config = dict(
    encoder_widths=[160, 240, 352, 528],
    latent_channels=8,
    decoder_activation='relu',
    eps=1e-08,
    max_precond_dim=1024,
    adamw_lr_other_params=0.00073,
)
Rows from block 2 of the encoder of a small spectrogram VQ-VAE, named by matrix and row number. Rows with one number belong to one channel. Each number is 128 + 32 x the weight over its row's rms, rounded and kept within 0 to 255. All counts start at 0. Numbers have three digits each.
Before each channel's rows are labels from the 100 clips, of 14976, where the channel reaches its highest value: "strongest on" is what is common among them; "band" is the frequency band that holds the peak. Only what is clearly more common there than usual is listed. The data: chords played on synthesised instruments.
# p10: first pointwise conv (encoder.blocks.2.p1.0.weight, 120x160x1x1), inputs 0-53
# p20: second pointwise conv (encoder.blocks.2.p2.0.weight, 120x120x1x1, transposed), outputs 0-59

strongest on: vibraphone-like; marimba-like
band: 500 to 1000 Hz
p10.85:183071066079087138185080085094122109150131121156137103133121012111138104164099126122105094108135139120129106127182140121144108100142089094113099149167190124137122
p20.85:135122122140129143133100126161130112141155091102069133126092106125114108122121136084132151112132122140131164152132092142131148118090150129133115094097122137095081126131132093123117

strongest on: block; harpsichord-like
band: 250 to 500 Hz
p10.98:143170094152124147136073121129121153149125116108190119114150111084121092116136188150255117138175098143110118165118154131100086138147098118110114095119084128151105
p20.98:089038119151128124101144164093067143148191128128123093101131112181137172170116089105149141078122116118091178155163170106129124093087149137133135163122136135112131122109122113143130

strongest on: arpeggio; playing: arpeggio down
band: 250 to 500 Hz
p10.54:132091134209124100173098203111076151145136136172166167122122073121068082114131173120114094147151091166099105150170153117112097132142109113167098084131102087141115
p20.54:132087144165120183145123131134118125072140130143113134134075155107150079131132119111094145110120154129128149117151118127148113154110125154122103152122132153121125130166112135159086

strongest on: organ-like
band: 2000 to 4000 Hz
p10.82:079136134130250170153121140152132131184126110147218130147118177104125129176121103122217134134155096118155143064137185117167128142136148110103116163115151132089099
p20.82:122135124127095089128093114138099115151165078156132142111093125144113154147146152147155155123129174166082115170097120220136141148064129136163108166192081088132146136108124111152110

strongest on: playing: arpeggio up; square lead
band: 250 to 500 Hz
p10.66:108164134132168140125096107152118131126104122126121113088126067140143162159101148095176169114191174105162123167084073115084142094100163130175125141156132149126110
p20.66:172149088123099064123110153091110150108095121142118156113091129143124161153188150083180148099094144085125129110144115129141102053112129152161147149132087139168118131142149109108147

strongest on: marimba-like
band: 250 to 500 Hz
p10.68:049154083114131168124117069112162128090100179144125089063141204182124131167177135162112153173110151095113144139111104123129133154111127143098140205156142149072034
p20.68:116172143078147135158142136145158078164137131122135168104115166140165098139073109121106105084131186107119137085091086119114142157105137078117085089139124130115152138149156134085109

strongest on: square lead; marimba-like
band: 4000 to 8000 Hz
p10.47:126097140116156079105142124110131124164100122145107114109137146140129161092153125096255163146150146093147126085139121154162086117184174132140152085083159136124135
p20.47:125135132078107098095103075086110133088127135121144191165117122062120143112139177126183121123130165137093141121164146156124093122120050162138104173199121105116113166128114128154101

strongest on: clipping; text has "clipped"
band: 500 to 1000 Hz; 250 to 500 Hz
p10.28:141125174078105106068124095116105087119143074138144088132118114133142141115070152107140112144081112103119161172167068060110190152134128128171115132080166144153068
p20.28:155196162102134111098106099134145128082108138143133130142150145088124179127155136120133137129095122135139145113134121138145146115138080172101145104150148167104204171132146134165138

strongest on: mains hum; vibraphone-like
band: 500 to 1000 Hz
p10.11:111135159129082133124164123120116108162114205110156136115129088122111119127119120112151148109119103121147103156125132143133118091105095114190095129135077179213075
p20.11:121140109166114169127140162120085123088110116111146086108077120149089132127156116128116085099114164154133141125154124149151100137099109114147127123119117135154161114184129119123166

strongest on: arpeggio; playing: arpeggio down; marimba-like
band: 500 to 1000 Hz
p10.70:129118176142193134129093190124109102084118122134134100128102061132127130035079126124047111131124064129137127116121110144075153128139143114146152142145087091095121
p20.70:144144167077135119110107084116125133173132094084153167127143139109107121137082199120084098091155087135142058133146168136136129144108136098152101104114095183111098127125137119154147

strongest on: organ-like; clipping; text has "clipped"
band: 4000 to 8000 Hz
p10.77:132127135117167167085140112149109098113119095106102150120155165121152131097125100110194128144178104138121093128044085129125104122151243129117133142062153175201126
p20.77:099104097086127091091124138103135142088114150110160089144133159122148159105104146165193117118128233149103132120121161100110126151104153159141123134158114108136134176155115142119113

strongest on: playing: arpeggio up; vibraphone-like
band: 500 to 1000 Hz
p10.9:195131115158090127152142145136168141180148137129074111143126116108090103105063169140143103087138079124115140109134149127158142113097126174101174205085125107194089
p20.9:136109148165126190108075106173148116116131109143200150124138118143118104141116146131162180144156119121122112136110139117121144137087143157125110120159114113180131101130172134085159

strongest on: playing: arpeggio down; vibraphone-like; instrument: marimba-like
band: 2000 to 4000 Hz
p10.111:143125138141169105100151146112145149074140119114241089112061121142111124192128152120110136140120109109139160149137184118197136130192102124120082191144097105077145
p20.111:156125157149114124127095087167106091093103113135141135108138061088120097090106093119147173096138164110122085156111124188126133174066160112126122198122155052126141079168146109135074

strongest on: square lead; vibraphone-like
band: 250 to 500 Hz
p10.55:162160117119128121159112133125161168109138132155218091139086177123092118176163161142114159114116224092134134182131176127145142145184176142151132108102101105077098
p20.55:144106145097117167156165124162107128109123126085147104064134129154163084098087178156111139128130117119100092048159140066123142131106125114099139110164185156160121116090120120129126

strongest on: clipping; text has "clipped"
band: 250 to 500 Hz
p10.8:118146096129073130142141136139144096149111089098153140151106097193173123113147165077072136162136161076088167146080152158116129091106120227143196139127105117123130
p20.8:133147078091143086110096163145107126132094158088096072151202156172147186121141115095102114097153135127112102061121102135114144094108134109100121077118168128080098153110193149109140

strongest on: clipping; text has "clipped"
band: 500 to 1000 Hz; 250 to 500 Hz
p10.96:184142077126064134100138146123092148093154148161125100118090081111089115092140124104144159120132133092115139019118126078201154132099120171100141195096142135089117
p20.96:078112081115151124124146103136117148068140143085128090141101123158166125139162082114066105135147153117093127118097171119139134195199103107151136094042143172147147098137143071130199

strongest on: square lead
band: 250 to 500 Hz
p10.26:096133156119117157116155084164172152206079168098105125126139093114133134092142107091255151123155145141098127105125141142075126132139098120172116121153139145129083
p20.26:166202104154100160150158153143121136166209133134123126158105134118168103141121075159162148134132129093127110122087106127050122146151132141165116138166099138141143100090103098077114

strongest on: marimba-like
band: 4000 to 8000 Hz
p10.14:062172078144138141122148077135150107138162100168137136112118089151133135137142098113205091132143102121147146096104196112228108154125075145144140130109130114139102
p20.14:150097144096145086148106142150118146105168207085168137136149112142189144129167153144144124134130115157108084105124150138146067159083144156091099150090124112125105113182072135145104

strongest on: playing: arpeggio down
band: 250 to 500 Hz; 0 to 250 Hz
p10.40:160118133059077132142151143115152118167161109101204110162161158107139106120126104112165121152151085153116126143163158131171118174079105141154127097150207076150140
p20.40:130126112108145115158147202107159132151173116151102170150043065101143059153124118137149188155150135108092104115139133120128141139106128179104158140092094125082122130116055078104132

strongest on: square lead; organ-like
band: 250 to 500 Hz
p10.34:121104118146137129150160089124141074104112097082160134176138136078113096212090152119120091111136148141125056080162122129061148134058146116147110136133122140139171
p20.34:117097115159101130122115154147144121068075085079145127094114107137109120090175079087154091101131115146141143184124129096134152155125077187067229171140117101156105142102085163117164

strongest on: arpeggio; square lead; instrument: organ-like
band: 2000 to 4000 Hz
p10.18:105074112146114106173133146124105121129172122111127094116180186112120097107122187126173105184167177135101155104090160129081118159144176119060114106138168096116113
p20.18:128079096170131083150131079101112128102123110164096127113133142120112067122104130112097137154131114114143112149137173115113153171109082155131130134101154116132102102098096121118131

strongest on: clipping; text has "clipped"; square lead
band: 250 to 500 Hz; 500 to 1000 Hz
p10.16:162101150186119110113107139122135159120120122103115113133133246108161144136158070121201153187150120136132110088118154128204125117085226125136127140135179141123114
p20.16:098161137106106119105135102079100087077151123116131077083136129134129164110103133135143155137107088113133103073071116112096143140166129100156111100184110114126172116109122109121107

strongest on: mains hum
band: 0 to 250 Hz
p10.73:145165146091117229092072182126121129069143120106164120111118138144160146158131144121179171130118145048108106116072097167124129100104118199108106176103131106137160
p20.73:098126152155125129112152108127143096077120109130145106127130110141127124081198062093129049108144137156169133127142089061099127142159114154101089130074120143119089111124165136104108

strongest on: marimba-like
band: 500 to 1000 Hz
p10.65:166128144119105186148119228109151137111191111167163112135131123132112153088095132123161128138108073091110161083135152165049111166127126151115130191105166073176115
p20.65:102176134077108110118182133108111117144100103138180155148176139116093084145088157151117120116129096139103104162069158116095126109163079133145148089131153124128106141138088143128115

strongest on: block; clipping; text has "clipped"
band: 500 to 1000 Hz; 250 to 500 Hz
p10.86:186101193128157143132143176150166122124119155087194153139088170152096144133104114100146119121131137122136075150124110093203128129149162150122110140116097166074096
p20.86:151130134120122107145086094127117129134206148091111121114137131145151069136126181130166129119142113129128125123088217160146138141107091142099169123139135117146116125115119124113129

strongest on: square lead; block
band: 250 to 500 Hz; 0 to 250 Hz
p10.101:065131178122152105130085140080136104115170105145157069131101166145150112179159124117155153155103116134148128032143146174161137134148122247182097076133080112122160
p20.101:121107204132155119103090069116151111137097130132089143144149129158080117178107103106111166172136124150097140166136149111128083124142126092174158159127174158119108095140125172169140

strongest on: thin (high-pass)
band: 0 to 250 Hz
p10.104:147133147151094097092075129102149119085173128129131180134130149166148116191116154113131143136143175093137094173122179128210131135132066155084137162061146160101122
p20.104:175156119123133137080093104136130176106155116158122169159138108115129114131080118147108153100154088128145108142138157134135123102129137137133099145112149134144162124138135120141118

strongest on: arpeggio; playing: arpeggio down; vibraphone-like
band: 1000 to 2000 Hz
p10.97:141153125109224163145140086135137124116161150147114125158092133170097126136096111145115105119112193141156121255151149131116159109098144205131118149139149159114078
p20.97:136079100145109137139127049154109104131159125086183100086126193098125155056120117146116101146116112132118126097145126103127137094124089100116102100105073132104080108131149102147104

strongest on: playing: arpeggio down; vibraphone-like
band: 500 to 1000 Hz
p10.116:191100090174161088118169133115092143078072094160166188129133153151071111158150176116142107117142129140101103182181109111079112152100212107143110117137137115180079
p20.116:098193119120145146146113089127119139103131164136112095170098204115127088122140149107156159120136117186130168124123112114159154146099058158156149184101132128107115107141110160154128

strongest on: playing: arpeggio up; square lead
band: 500 to 1000 Hz
p10.52:146096139160148134088152142123148156110138125135161162127128221136123146131130158157158126152122111112191124098129168144061191126145143181122130064122150167099103
p20.52:187077124144205062162063161157138116133156118155141126125171153162151105113122155167174093153160175151122134144125085152139096090158145184101174140183128115155127066127138119137160

strongest on: playing: arpeggio down
band: 2000 to 4000 Hz
p10.25:064132131100138095140121101128118130065171072123056117118104073102146140048141163115200147108124136174131119139144122121053108166106114119110130191135136123185127
p20.25:109124182117172090104122118131163120076050094180133141096149155135176055167146161127114144124114125178135142126107171126191133140095155117104128188056103158072095112104182141168155

strongest on: square lead
band: 500 to 1000 Hz
p10.62:066102168151096170093110115138105086108161096124158158103138183116124084096177112157159108133163107192153179074116115127099146167125162131149155115104100192163080
p20.62:156134163161117138170171119160132149113146146130083143105121072122112152148166134143153136141055101105134173107150125141122156147135163106077133135161091154173159160132144125119152